Rows from block 2, named by matrix and row number. Rows with one number belong to one channel. Each number is 128 + 32 x the weight over its row's rms, rounded and kept within 0 to 255. All counts start at 0. Numbers have three digits each. After the name is the row's rms in percent of the matrix's.
# convs0: expand pointwise conv (model.blocks.2.convs.0.weight, 240x40x1x1), inputs 0-39
# convs1: depthwise 3x3 conv (model.blocks.2.convs.1.weight, 240x1x3x3), a 3x3 kernel
# convs2: project pointwise conv (model.blocks.2.convs.2.weight, 40x240x1x1, transposed), outputs 0-39
convs0.88 101:134130165075113108097125094095152085151143135159094198092114121086087156077112067145134088137121131143127106148068072150
convs1.88 100:174174107103128084147089119
convs2.88 095:138134078127116074096159112085110083078114089163160084141069130126153121081120161119177139138121117116165057123102175112
convs0.89 102:096161041149143125161069146072161136178136150128149119144152178130106101100099123135074169147103083105131132162147121084
convs1.89 099:113152131140056157134163097
convs2.89 093:135123113140075095109198199117129141088126145161154146075123156170076128098088096101105096137154154132164087170086110125
convs0.90 117:058133054150155124119113119099154132150134114139153105133112102134094110151092125126120121139000121136115112141119154125
convs1.90 131:109119137108042114138106124
convs2.90 133:142127202120108157128158119156150147077160115116089153097134078147143133113089141075191104049165100111105095105101108131
convs0.91 102:163132104101148159154168147125122149136096067089122086115139119137174116087156150019140128098084152136093146163152144158
convs1.91 088:134149118092207114119139102
convs2.91 112:132122135151133136145141112066117141087196147150171121129125062108183149178074067167146139122105172101163152133142133087
convs0.92 097:169076131142148115195151112129139094071105138084123123120098115068097142165168120115126115070137093122145120095113161046
convs1.92 108:118093131141198135091163144
convs2.92 097:085158145128161084154120143144139172212120131163105119105113125201171194170154103129115140090163182103139141142143136124
convs0.93 095:144090106156185128133125109123145135151081111140164180146116081167115090089118139116171171066157185182164170128130090133
convs1.93 101:188164104122159160095150118
convs2.93 092:107131146097146170184141130131138158142167117188102126120196119125159142094141127161084096057132050093139082113121117110
convs0.94 093:151110104128149118099085138065157151086084138135125106141096135165128096109060147092098124042062112118083107109136114131
convs1.94 121:121100126110052097132096114
convs2.94 118:178121160129126146122177106164133146191134133120136149135183113137130178106120161095130124170212162079110118084164125183
convs0.95 101:083108066114096115115110121129109078099101119030133123073118118094121098121099105117136080119092088124109125099125158063
convs1.95 095:119140141086202121126165117
convs2.95 094:121107108063081107165113128126118120095209138110133170148139149108126114146113097144118125126134113132092111139089139008
convs0.96 104:157101078122147145110060163022119125134126122120107162112081113134105112096150151101177136076158087137129159121142096103
convs1.96 097:149159154154121169138081079
convs2.96 095:134152188150095085165140114161126178141162141094127191175205139104133151156157163122166108158161141103089131124130172160
convs0.97 099:133057116124080155128125104133145134103167120123160062169118110164138153135134064137140123136117180082138109229126135121
convs1.97 094:168177135109123116082091095
convs2.97 104:142164107094150120178144179091195140173146095139151151171090141068115183122115075100142128148100135125120113094167108177
convs0.98 094:098097126071106105132107124141132181159171128168140178108196131115151148132138125117120174180199095185114140079114132156
convs1.98 095:154124151154082094155095080
convs2.98 104:144102104066110110144085130122104105157165118133142083105161128126145063192145177092129052067115095131111141123116151097
convs0.99 101:162095123068196137147077112100140095186149116121183128084158133129097126107156146092108100138118085078127125099103133061
convs1.99 099:153096116106075116157168168
convs2.99 100:110110127127160067103149179143083171122136213204139192134113114117121102104120160114130178139139094165165108115139128130
convs0.100 102:147104150115196085118069115162114133151152146158147179104094087140156156150123106081088116140120099074148141132059127073
convs1.100 096:134169163137062092125139146
convs2.100 093:129148139153096119159170105114166128080096109084087103128149152136089122070115169136114183116144174156087083116162070183
convs0.101 103:128099123095131119142136119113111119114089058183142132048111165206166131119159149080096125104147118067136164114154146101
convs1.101 106:137153132131050112118174134
convs2.101 091:141108091165108164123143117168114106126121175068090099161125076102117111103113113166126198166100161181116071111103132178
convs0.102 095:123085147105122116094095071116137089114094077132091135081117181143142093088118118166124146190083123066096143113167131177
convs1.102 095:100165138134174070144094125
convs2.102 088:153118111129088093061081161098101114145125153106116142153081133134097116123149142173205123158139144124083058088142184138
convs0.103 103:134116155120151120180091094148142146147106108114123147129122142122133167135139174090142151138143122012089137049178145154
convs1.103 095:103139150184101117088174113
convs2.103 093:120148039133097148145149108154111151091092130089130126148139123144092116022156120126167121125146119131145055141092101110
convs0.104 107:191112118142138117161158126142083115105124080124151115132097099120176117130145180093080134032126114110171124153143193151
convs1.104 090:119094086103092158087161153
convs2.104 125:162156086152094128102103132101105139124148204130176137114089145131107126111101099141199156139146137092093089219120108109
convs0.105 100:131103091077152168165091072139187096142157137139167110109109136119053170147126119095170095122172132072089145129124098119
convs1.105 089:141181125120072167119094111
convs2.105 097:141139165153087087132120183114083116106102061117092160065126136136152104160151125193092109084091139134149083176154139136
convs0.106 103:197134137136125126107155118129155170166149092120145145110109140182098090133082221118140123141137166097119149149199133179
convs1.106 119:144100112124051093125131153
convs2.106 124:099147085133095133146124107140136096117113180057123117123132103052107166119167062080184146131141111163148106139087125084
convs0.107 100:103094113120093134105108125111195167099089149176162152123181096094057203132115115112105143129141157158132139104085124172
convs1.107 093:136128129175101091172081153
convs2.107 104:136063138111080073115088093107123088082132085110090139130159097158146126193110142099125099130146107172103135116103196090
convs0.108 094:141147161069161095157110138129111153187175120144116070138151157111146156106155086129130150193183068097154098156153101136
convs1.108 087:131111174134098164085081150
convs2.108 092:122082178142116095131117139125080116125153099091157103092140062109167067193115160145109107082102094119109078138135161088
convs0.109 104:154120106130159109138141105123065135120113033136149171158102099106174121121106138052077151123133117092144157181138154161
convs1.109 101:117130111146063160104178142
convs2.109 116:221123122157130180126120124100131066124131151091104110119119080189151139108124084179151122091098104090129106151069135121
convs0.110 103:179136163147090136142090036122152116113083088076129118125146145169092121125134104113119074130128092051089150150110134131
convs1.110 091:171173132107093090118092099
convs2.110 088:138144156110098122107145116073128107100099156140080158073100138119208162118078117091164173156100173089141171094144104149
convs0.111 107:124102155118155081131122143161099115129111081141162153091144140153127131139146161062054119110140113023141166149103158107
convs1.111 098:157146138091067092141162143
convs2.111 098:121167129169144145135163106137108149103153133114115108169123111068169088098091148156134172097068169147136065136143116212
convs0.112 099:118161104144166058150099145119133137188104117088141171107187160136098105133186184074117141163105145092157107142117132088
convs1.112 103:121116120134166079114078176
convs2.112 097:124084134117028105106173170122127129093131148129119132053142163158084138144134118077106104150125132184172148141118155095
convs0.113 097:124105155146103113181136195128079126127128183187119138109118071138137123154151137122077094106141041161114099134082152125
convs1.113 107:090123075121127164071146120
convs2.113 082:091118156125116076121137147157090175055088153159073171147088150169147117126161116118129158143122096170157066159159151106
convs0.114 099:161065138134160124130085166170150112124162144130113137134126054169128082155141179107128083065101084114147152086135172107
convs1.114 100:124070098070140148136155143
convs2.114 084:147121099109141139078146182119147150104090193195165141130109108119125089131121067047191151118116140116140146150122094134
convs0.115 109:127095148152154139128098138113027109142133162119117183091125045116130154137104070097152115125128084111100129114070110125
convs1.115 096:111165121129051143120163130
convs2.115 091:156148098177122154148183121136179152097103073128114125152151167155102165091102178114125171130117209138158125174135091160
convs0.116 099:081178066175133163172134141175107125149155130113154107152154083121148127143166141143157113186144136078103147119160208123
convs1.116 092:162145100167194155129141143
convs2.116 130:146106150082113155085119112064139159103129112153106198105103149125064133126095100115146120074129127178109086139096055123
convs0.117 106:149115139106182118126172077152127122149089161147168114158108115124141128153115149138111102093116110116003096093100152093
convs1.117 095:150098114183164111096172135
convs2.117 113:135115128150046111121170189112109099112103141128086107095132164125124151139156096118119099140144186158226170159134125118
convs0.118 094:110087129134128162167139137106108113177205140097109178152123095114116157105110108230117167127081131127095129119134095171
convs1.118 088:107128105113199093097100136
convs2.118 115:152069141113117095158103101120111222136146135114115107189092083129130138100157113140168181168152149103104096190113146121
convs0.119 100:177133130111136133185082083069166144128139116116129148056168123127077138133148135144118175100149128093115131107208113079
convs1.119 104:137154145118051114131172123
convs2.119 091:069117101159134121076175167125081158154073171124089115162113103101173133084111165142085131133094109124156114097113152191
convs0.120 099:177055155135127126138082138106103127144128140147173148029180077147116130156150096188109097101154135126105120127149112148
convs1.120 092:132140107089086149160190118
convs2.120 108:121159087121149110121157181140107130099106106063113123142136121147140062115162172106207093165082097120167091136125124072
convs0.121 100:130126116141160112117164107203119093157130082090127082141111064156121052163109169115093121118114126138128160106168188094
convs1.121 102:103105155106064104165155137
convs2.121 088:151186182217144150152125122124079107114133129128091092153124108109163120152128116094088158110097135084116151128200151175
convs0.122 096:130112163119107139105204179110147131139132133154168081087169140098174158139103096096081045069131134121119137129099141152
convs1.122 097:100077110113101097135174091
convs2.122 103:136112119105134135137098102090137179124152153083082126107111146113072157146168163126164083114158112050111184077184107140
convs0.123 104:119098125143155075131096092157142137167104097086139086130117124130145092138161133114097132148040108125137139113142241139
convs1.123 120:114127136116215146157116121
convs2.123 109:109203096155151168162163123169173154131148151124128144156152148141149198106169107148162143173170178081118160153157132149
convs0.124 099:102147085138089148053143118102124082137109101068134108045109092105102155110147138059142109152157116110154110091095140122
convs1.124 102:126064093158172139133153114
convs2.124 100:041169107115157150070195161157120138144156155157122131107137076138119110143109129116122157145113123167212121101132088110
convs0.125 104:131072149161114158099143073103050068106145093120109102127143094093131092113100112124132148100096154106113128159043152118
convs1.125 107:143107100091067121110162163
convs2.125 104:130132115144071110130116087134084156145102176151100166140105185188167135138149173108169148163168146112044150142127146155
convs0.126 100:089128063113194171126133175174136055132080137157120102193104138127126127128158172128133087157151098147116096119113163112
convs1.126 103:141145150122084144151143201
convs2.126 081:138085133171075134150148085136151181115131026131147139083134122128092122125136097138088171126113162091099167174158097120
convs0.127 098:145149129114174176123175156069140175152106149160090149150110162169131139057127120116142138149130155138088096117112045170
convs1.127 094:105081102096131111167167165
convs2.127 114:129136101064117128097132126098102118122125104154138187131058134098124136098096052142152117104123116138128055100180066146
convs0.128 107:181097136126127112146104153162026118113118157089131114091157059075155105122120161123126147066121104108129136100144173133
convs1.128 103:157106160102157147108063147
convs2.128 085:131134144175152115152164196126056051138107142136152088094111104130125084170155128133127160099107119125150106161162191096
convs0.129 099:113089137124102102111133142173107107124108088112128106098154125107151092189140144103124128133085120130132127106141255118
convs1.129 088:144106125099197110160089140
convs2.129 088:130118079186132147170114105150188167104157117181127121154157125149110175099142175143092138144137154108184143153147209107
convs0.130 102:152149127123131111108103122139116078103132183083161165041130116149122155133120081144164140153150100195144123088192106081
convs1.130 089:090125178130086147118182119
convs2.130 118:129127170135150202086112127146128096112117189122177131057114100176141125125119137156121198126111101098199131122096150106
convs0.131 100:140136125084098089145152137157176100102092166110119083153061069057129167136144147098145110080163090115114088109132157131
convs1.131 098:135106136064145160152138079
convs2.131 114:118123100139056103147098174110135122142134152064096102110101127107095159126202107107158113155181152163161191131089148114
convs0.132 096:145118156116125110144144120090113167184157102143163146048135132196102170129158102146108085143193062118101118123104139095
convs1.132 094:110151126100182085118169095
convs2.132 091:134104128072152075091110103078101130111195118181175128162136107106186152187152110174153111115134156125138116151165105091
convs0.133 103:104109072135124206186174085125169125127124127156149110135071126143087104096127094114108127134147055133152141073144109163
convs1.133 108:128099136068197128130132125
convs2.133 108:072095083144093097094159184157133113117147107160153083125205147144110151159120127092093098054156144154142130157141095122
convs0.134 098:140130128109132147067097109074090051106094139091136113098091142048106142132130129097152086137170118134097150082099097098
convs1.134 091:116136145104082173176115090
convs2.134 092:110124113182072120154157162152157140099114116172123188076148160147140127105166074126134139152090149131185107205092117137
convs0.135 098:092095134123107114148110120126093147187129077139089203080117140116145179100172120097106121147147153083155068096150174157
convs1.135 111:097102117099136095102077081
convs2.135 117:123082182154125152142088082158104170178119120117103109110208102179159116147185170111139116139158086127139148141148179130
convs0.136 101:177096131143122217138175058096100125125138135187161128131133132111159142083136057122126135146148100160120171131119123176
convs1.136 107:094068166153150113152118096
convs2.136 100:165142175132134060139154072119163104163094098144120092140184091122159161170071114112109107122144108174083124072100135125
convs0.137 099:102193103115142192167122155100143127152165173161059123093088127104107187074162133111123144118128117080122078129153124134
convs1.137 092:114170063150122094106112153
convs2.137 082:139136155126102095115090119178143106123126072141142064111138116164124084145129167183062079123136081179125100159093177128
convs0.138 099:143127151128079121105131137142127115161116069228119189077208147133102123149128139128102100148183143112124110156110100121
convs1.138 111:144153066161112090126094149
convs2.138 099:081118164109057132113058139117096127105169141136161066101117138134137129120193071150139128144143146160143147201144150105
convs0.139 099:125143134133110124144166146127111157128152071114079149090112156140094041076146201139181148122184148165135114111159149141
convs1.139 121:140148116101079114065093119
convs2.139 072:144118147106122141054125167172088147106113174173121085123103118140137094094136172198093085127189123159120140099151150172
convs0.140 100:120130158059157108155057059099108108143137117108121107190106125111151119133146116141178044104142122102092167120137141106
convs1.140 093:145080102137152108083081152
convs2.140 085:192113136105155118158111097096103140154140101097114075201133103143142181192080138120140101088114154164119111100071119098
convs0.141 098:129048125162103139097103125144072117094148115116167129172156133184166152100117098187151091140141176145148146201112130132
convs1.141 102:131123143088089083170169147
convs2.141 091:112104164163177154090112073132125156143085093096096132194167087155134121196119144133164103110092079121087128084119147144
convs0.142 101:133096059073127143156148129118102135133126061119189110101126154121111122057137129166144096109160136179102051101138127115
convs1.142 104:096128154129206140123105102
convs2.142 115:086115175196116152082148069137147139114120142087076139163148119092144136114084132096092170130102162186125133139111143194
convs0.143 097:108126096101159094092140096145101126116057082143132143152104105095138120063154113050147168121138130070124160188150147146
convs1.143 092:136114112107197077099135134
convs2.143 112:165099123085165160095114089154140144135153158101133117144116063180079140138132086204161167127144122153145122072094134078
convs0.144 097:153152114108150204173085096114084098161138118145152112066167116132084120105109097105148140088158091122091148146143113203
convs1.144 091:138175096099082171142146106
convs2.144 113:138157113115141117124160175170060131062059086082095135147115162114084105111127173098128110114119161119167091163095158116
convs0.145 100:092099123150040107115173116125165098077125094127117061128130124147117095188075093117122130135081162116096173155120125117
convs1.145 104:125130111099089108070121077
convs2.145 103:151137102131072163132164153150122142131134139097130098043085081088119117093130094133141149115125201114175168148110083174
convs0.146 101:125124129119092168118070121121093121086169113138068123132081133109143116095131153128123116144142063033147076111093172150
convs1.146 100:091165156103079172130103140
convs2.146 093:187119072067134127153132125148198143140160126136136139096153130147114185149142096168105127076147138125141119085112104041
convs0.147 100:099097108139147133170112125164171155135149118155153240156118106125190197091105085118150126108144104127126105100146141108
convs1.147 093:090087125165116090118184128
convs2.147 091:119134122116098127082179173150150090130121082103137093032127106106114072114169093163077120094134117083158113097131131149
convs0.148 099:163152122100112129088173115065136110103124127137081154065069118134154128100128147109153092055107106122192118104183134108
convs1.148 087:168108158127130067139121078
convs2.148 091:137178136111109111100128102078103135109146126125092160152079148125126141086062107123189136173185119202088100103125127083
convs0.149 097:144117094113170113120137147129165121145187110151207165058119097158127123147160106117149074120113129086166143168135106057
convs1.149 101:176169153148146153147170094
convs2.149 106:115155151098080064141110127159148129129135103122081151164139157148115154157165104137130165172174128185133051137197144097
convs0.150 098:141135175110130221166137141129165154140176152174145133145178171151091160087132118168120095140177152149135149123066106127
convs1.150 100:124137116155182128148102063
convs2.150 082:180115116159084067113115112121120134118084099137112135122113095108217101119114145129193136094121131081068128152149156186
convs0.151 108:095121111107175154129128096083146078079122176151118133135089136080140153090081070138128120123080116143126132139080045094
convs1.151 092:121182090125187158122120145
convs2.151 109:179172162147153138163148163118127141137099104168157135171102217140150117099106193120114135149127160103147169128196141161
convs0.152 104:133080128118135090158147148143123159170120103145122125089127168159133139116140168000082076122136123135114112137158166123
convs1.152 105:149155116159062141136085152
convs2.152 091:103122151151086096141099114072104103095150163127150135135066091075086135133091068187158151135126117089113065128098148104
convs0.153 100:077144103139114150082090141135092119189137096108095135078194108115124130102162076148159153177177120145157100125149131191
convs1.153 091:126112136164136063082127161
convs2.153 095:146111112186063109065130120096167142126094075111138122088124119138092159158118076074108112138127166142191127150070125131
convs0.154 099:107087135135158108089152117038152152113128063085112158093072152116173095123151140075154146122180097127110134131101131095
convs1.154 099:123163129167066114084135146
convs2.154 091:151129129118049144165115169170147125110140178157175113122137073146123155120079072099103151166140165104100148173073131155
convs0.155 099:162067064132111137179111104109171102142165111140195140092190099142073149119120105105096147126117139122154108146137129060
convs1.155 109:106081069151153126117100097
convs2.155 107:110076072142156152191111097106181145142164138101182114151184167090133124125136119138158146130088132075121176165090103105
convs0.156 103:151103115149156074133145084104073125143028119124110159088141108092090129083111129069102131093129167147069123116134132129
convs1.156 100:125127130142050169145099134
convs2.156 085:122101116084181126171127153126151105121190060111169140123103125108179125099144103199172123166104133081175151153100124121
convs0.157 100:121142100127154104198115116176142108175096130120130144175128145045132161126153098080070119153133092110127063145122150082
convs1.157 092:186104144103067103132120137
convs2.157 082:157180066078104093076148135123107093169156152102130142142072111051132110134071140118179116105108158153112127104160133136
convs0.158 095:089102101074097085106172183104089131159167102103135143053151131126122131095140149140120169145146185156200142134156132130
convs1.158 102:150169130173142151133074164
convs2.158 090:141135151102192153120139049118210105135087124162170125170160144144092101175113131126065108107135113150112082101130125123
convs0.159 100:141075121155125142145113132100077089137152167176144149099140138130158097169140116031148041129135091127116120156138105097
convs1.159 087:099086110139164162148128070
convs2.159 098:133122112156168130106178103123165138095081097150174133120085097085153134103094206115121185141119153150156143102108178187
convs0.160 106:133100071116137171122111110144148123136149148131112082140061146143108109089127142127082054122120041134061141094089134131
convs1.160 101:116126137152064168180122133
convs2.160 098:131132085132085147116162158133122088097154093143195140056166148114150155097142112130126129090147162102201165176170126095
convs0.161 098:136102086168134158135152065127180122171116166156122161143103123122127165081141141124157089139183079133149115045105152086
convs1.161 089:107130128183069114114169116
convs2.161 090:098122123146117079074156170188163082087140112079151106101096168134126086127153128131092143120086183113174084181128138124
convs0.162 096:131106109097074155150190124106123112179155075135167152096156117139127144142104099077098069086124169086150133174079122097
convs1.162 093:126175162150104093108101079
convs2.162 096:192167126130118113089115143130167060161070063178144158148158152095134130139149105127137143097126167120127115163160074177
convs0.163 097:124095101169163117129136059108152158135140136135104155144095108094054091169126081120105105104085092190135119151127117061
convs1.163 091:069103113131176141145099092
convs2.163 102:074123110171137116164156115141103173137087141125067062125140129123157091160105192135138179133076195145117102114092131121
convs0.164 097:159137129144160082148135094105142164172151117148143156123146162168122116116099192110115062098126189069094118187162093103
convs1.164 103:086148095154068136147163124
convs2.164 097:120142092066116154115162150102132056085099161078109125113135162115087144106125101131112135092097129174173074129143060094
convs0.165 097:116101134182077178049133151148138141122039136160061103151106118093128134133136168114134106124096146102121123114122111182
convs1.165 088:110151136167134163179139181
convs2.165 097:095055143072123093129083149156143180109166135159138181165144119146085151180166122161120087132172085151120131104141123092
convs0.166 096:127116133137112106218073133187178101162122194164108103128144138093085173094145126090098143146145125122127074131106106145
convs1.166 096:135084180112125140075164131
convs2.166 097:076084160123110082134076135170134156138152100066153100097137096168121117169098137188129154167142126162061160114106120100
convs0.167 103:064143048137165150167131137146167089117110151117122125154154148058123161114122080099128130167091103146120104111121172063
convs1.167 135:144107133142218137125133134
convs2.167 119:190101192114117116157146165141152181073130165172136183157122169189133123115112155150119154133111131109117151131197127167
convs0.168 101:124047120149193145149117105172136148148111087167120116174140174124122116101123197114134064132142092135081162123163139098
convs1.168 104:189152152118166166125160110
convs2.168 075:078123138182058180085136118103162071099126151112116079084115096134149152169178107155117124089116111081117145161114097124
convs0.169 107:143097145146139137107087133106156133154124118137135120108082119137011130117144174131074106136128056122143131051156125119
convs1.169 091:150114131184066118158150133
convs2.169 098:126124102136138126178157169175153100094208123134131145153080124080210141106126070127099177142120105109160130119117172130
convs0.170 095:139095137104105135198080122125114122145105140114097140132177154148067154063151150073115087123168100135085145093075121176
convs1.170 102:110147102078178087122134161
convs2.170 090:132148156126144132117112094114136137107170105170137112161142114102096190173134077089088136089188118168080140142217114114
convs0.171 098:105137075182167167131097115136108091075154132109168032146139089103109122171139168120132112119119109117127143116126193084
convs1.171 103:115150161088081097104100092
convs2.171 120:158070150038138127086133095110134151104107121142123169114088154122077132095104120189122167102098145127148108112135060166
convs0.172 103:190124090150146097166137147173114081150029156143150183109144100118153109099150166100108160112130155149133133111184117144
convs1.172 099:128131121103208093112144109
convs2.172 120:135105169118159151147117095096136146138206132122167142149107061129167167171132096195161165131097147087154130155129120069
convs0.173 098:122104163128114124093066139113120143112138172141142124117100092168132155141130088190153222164132140041147152145123149144
convs1.173 098:151072111110166103150090096
convs2.173 098:179079093182129136106131132087126123066096166161149167113088120168131156126139089102174187190141160118141163136147156128
convs0.174 097:137137106173130170157072094087169150117158107098095166091130137110064110076138171075154152101159132103176170115146100117
convs1.174 092:144098095104193137102106158
convs2.174 107:156119150104071101126204163185137158039167150177112156105154116113100118148096133090113147134135127163163134086120137120
convs0.175 103:040076081104152144097106139148066161116079124168077124131099140066110133156137178130120134135135098135134095109140130083
convs1.175 099:198158171116103125109107124
convs2.175 108:121101136170129134127096067098166169097153129120164091111152129178111131130137137164118183103115175091133183206088095157
convs0.176 102:162062173170159158153067085142078140142147155125121151140135040091115124176127152103114144097107130129089152095123099136
convs1.176 102:113120134164138075110075168
convs2.176 110:122116125171094174132162138118098176090079153138099129107115147128022160110079145093077150121136115121177154095105128124
convs0.177 105:093104118113096138126139146150134091133129145120136184024084131107138160132112121031124128148118143071133128102179150129
convs1.177 107:142137130143058154154174146
convs2.177 103:163128118104133146139143145084159145134139136142127149162117106103083136093076093203144120111110116171093032168099075115
convs0.178 099:150117105125067141123150112120173124093141143142175069126138127188131157202135095177126120137123161093181085172103096093
convs1.178 100:129158114120140125091063080
convs2.178 110:160146122126117139162156151163206128139117056160154161097098130084110125071141069145138166138112134085166131124137133197
convs0.179 101:127081134108114165092097077156128125130130170107075180076100056128121145109123165165154143156141111113129076063097158132
convs1.179 096:150170138107066171136131153
convs2.179 101:123123109145147149175151128072177145134113132128187119149164156128172152115142083096111094078104139136067209132118068125
convs0.180 101:173096121135093142153127107142149210158117132188109170156129137163085120144125170123136144151170127130135133100227105165
convs1.180 089:121083100172103162129104083
convs2.180 074:084074138101112141149182099110134170117146119137121076120194105091128130176150141136121163131123120190159189168165153080
convs0.181 100:168042091105134123176137143095106089115141098100151142092133096118118110079141082123161085100155096177097077124152097096
convs1.181 089:126160136111053115136164156
convs2.181 103:110163149171122101090153120193099145160072110129092133121147092101145124107095164114108187136109181097164117161145157204
convs0.182 104:138072137128130117153140133106128139140133025121134153169147084081137126109136134092071053101137126101149108186091129154
convs1.182 098:130142126131056158143169098
convs2.182 120:186104106125151197109076099156149098151113132072103145141110100169094159089132097165117152106111121138080111096050141134
convs0.183 099:113113085143143121109069094110135113164075083133119099093126144110076140137151145143115028115104116069072111098109106134
convs1.183 084:162177145136063151142113116
convs2.183 087:163144146180110102145165136132116137064126131130100202124066159123198169123129086153174182168144146111139132149111160127
convs0.184 100:148134083076135158166079154076105137147121109064137111138146144182124173113178201162126101083154158113131113105168132122
convs1.184 098:119089087166192138133136112
convs2.184 102:058148097151166135077161128124113116099125129166104132156100140092110094117075134180108167144064156175154104082100108167
convs0.185 100:128108147092123178119116118141116125088123096096118158123114087115079158102164176115180100099183128064119183047124125131
convs1.185 109:160191175155113140152124147
convs2.185 095:089119041133167128180110106099148124175122140132136097123151176109152111116107114138078147168024134123103129152135125110
convs0.186 103:148122135189109080149116131125146145161145141128082124135109120107126117074146096122160031125136111077128037172139127141
convs1.186 094:116076118082166150113172120
convs2.186 107:127090102129118194150122100136171151129154163149157056148099102120098129137152080196093191109163142149110161094137163152
convs0.187 102:097122122156075126145172171114128122153047126123018136127128154106140126104159109142115148146129112141110125129164133206
convs1.187 103:115076123096130096124122063
convs2.187 113:093116168160178159167173158153189143134160102091161121135126139157087178113165117146080180150139125162125166142133136060
convs0.188 094:151131143136096108191116150173111111073123124112142143151160163132154155122212151148116131171158154119138136118173226118
convs1.188 144:107110128140038120134129123
convs2.188 139:109127145107131136065105095092171183113120107117150158052156105168065114143114120080137076078097123153102120148107089122
convs0.189 103:079156089110182122138108157096188081090097156126097149108132158147084131129090147152119088135065084116136134078135141070
convs1.189 109:119090155147148061125148093
convs2.189 084:094133174124183167143136161117123107118178119105125135156101150160141174124069105162100125149060130087108115074072072132
convs0.190 102:125072121134138120135107094156111108167129079038127100146109122138140098138137174110107101135073119113095099140115230133
convs1.190 111:150145137122158193127100178
convs2.190 082:133187137192183195173183136157126113121169128139146153168161104093116128125154132151177130135139126050136142165130104127
convs0.191 099:110090089173125117149102160123119154137133113151084119134142124057083108097144159060095115156120057084148115112087186119
convs1.191 094:079118162172111081120159138
convs2.191 077:166097071172083157162173137121183106140105106148161173156168146110107151081100078173107102148127143158108153085096147151
convs0.192 101:122126083127153131083113070096202131162145137124154152118118106090070163099116105123127084151157156150097080121130088054
convs1.192 103:142135133125096062154180115
convs2.192 100:141112123105110062112143179128032055102140124109104121141114170106124077108092154097086099090100122107135115116147161134
convs0.193 098:184095140150129105152149140151106105170132132107085150152161097093150102110192150073168112126109164183128110211129126170
convs1.193 105:118102132156070168113089158
convs2.193 106:145142135146136115138132078055090076110149121154166154142106110061131152173066107138146116066122115105134069101170138106
convs0.194 099:150188135110085079126142156065129097086150085103127104117105146133137154146179166116102166108152125056184137105093096107
convs1.194 090:112120131137170156082073095
convs2.194 086:126102165125141159068141098102071104140065132117102097164120152082101119127191158171135147127158155175185112126164143171
convs0.195 093:093112080148099142201132141122147118134092169103102087130104104131109173132201114110110137082145097129120085096048147102
convs1.195 091:100096088130198154120132113
convs2.195 094:064153142102139090157110146147112176156083164194044104119090112155165139161180130114133163121142121135151100125155161149
convs0.196 101:098125062113169106158150152102143181143095086106112109060131158143083124133139160152105156111125134067140122046101132099
convs1.196 098:129116123104066127130185165
convs2.196 085:147138164130101140096124063128169111080120129102111138194144142054151124111067101149087142145109143163082118171135097179
convs0.197 102:145121109080195127142132128127106103171195117112195147126105100136105134117144143135135096101136150057126144149083158045
convs1.197 099:147136116155143131064077096
convs2.197 107:184118144107117117166131097107128088169112097095143166159144133084159177183131125109144076086144114117093111061184170150
convs0.198 099:163052109180089128138138108100122076143149124177156098092101099087163121107128110164124165156102137053178101129144121108
convs1.198 092:132146100194114087149091127
convs2.198 079:123180142098108044148134114087105109085115124140112165171122159127113167138091097080148165140142184192092168141142142105
convs0.199 098:132142122122158061154111140139087122139046109141086151100123168096120119083165176110132156131120192116060114107129155171
convs1.199 108:120117139171048142141116143
convs2.199 094:115078094160120173132161121066112080105167100159189141105143090113148170127097107151108120082142125126146135177065076125
convs0.200 091:123115154144140128055166112155116116186099129128139060123107089055117190152178148127151097162185130108095108123119122115
convs1.200 131:122139136085063113105081127
convs2.200 127:127125152117159132182083114186171153090120148160140184155140154138148109090100147126126133081067079111041126110124135142
convs0.201 094:153126141086144128128093189102092094164088098106166152089173151107161161118136107085076049141116062140150129140135142126
convs1.201 101:111111157086140132106060098
convs2.201 104:128152121132133131161083109158116065149080104096132083173176176122167096146131136084081097118087053111107096118113156108
convs0.202 102:118126118153141095142143160103133063169121134076126028113132073113101105107167154105124131137150095126187129091133189126
convs1.202 094:168152192114166164124121128
convs2.202 084:135191177125174164198146086187137115176086136086105077126175120136126122139137170133096147123120119103154159128080120154
convs0.203 100:133124145130132107155136121113128141146199165140082120163162102164147094099104129116242128118111178122145119170083144081
convs1.203 096:074139091170095119142124168
convs2.203 100:152114163139113123159166066088112124144138142105074192131164164159135188179125111107123057109122119130092159157129082094
convs0.204 099:094207155121171135055124102132111165169124160108103123119130119114105083147106160158151103107158154182113073107130083170
convs1.204 099:125136134164126091063116083
convs2.204 075:152124090114083133062136117167151135146118151174094049151108103142069084144067129101147173094121168130143105103129162138
convs0.205 104:068120141138120164120128148065134122132147138146095178016152182117116116129125097111143101104130120118097161059123104125
convs1.205 092:148115111121078173114187121
convs2.205 102:124082070096150134161086134172155178103128140063140091161102104137102160123147056166138134197110140100129162140107148133
convs0.206 099:121136103146093103108202166098120120165129111153115115120163174143135060145098182147104122137076132129132044146072139144
convs1.206 101:125072082110156140091141163
convs2.206 096:092142116135125086100109165163095150134140142161161118090130154142105118151192122087094161181147114090180160133198197128
convs0.207 094:128092176182173179139095121088126168117100172157138075084182112157109124181085095092107141123115113089106140148101132095
convs1.207 104:139150079153090159107164090
convs2.207 086:101175158145110105130069183127070133112088132110096148113105145123090137141138102113078107153135086143126072186151178067
convs0.208 098:099129133049112131166119151131064122118132127149089127121125111139144151161142117220173155171189158087085150109134130102
convs1.208 091:106098141089163125176088096
convs2.208 098:120084166140084190119152156127137161114067181125102159093157132171165170095170090115131146137159135115180171183127125119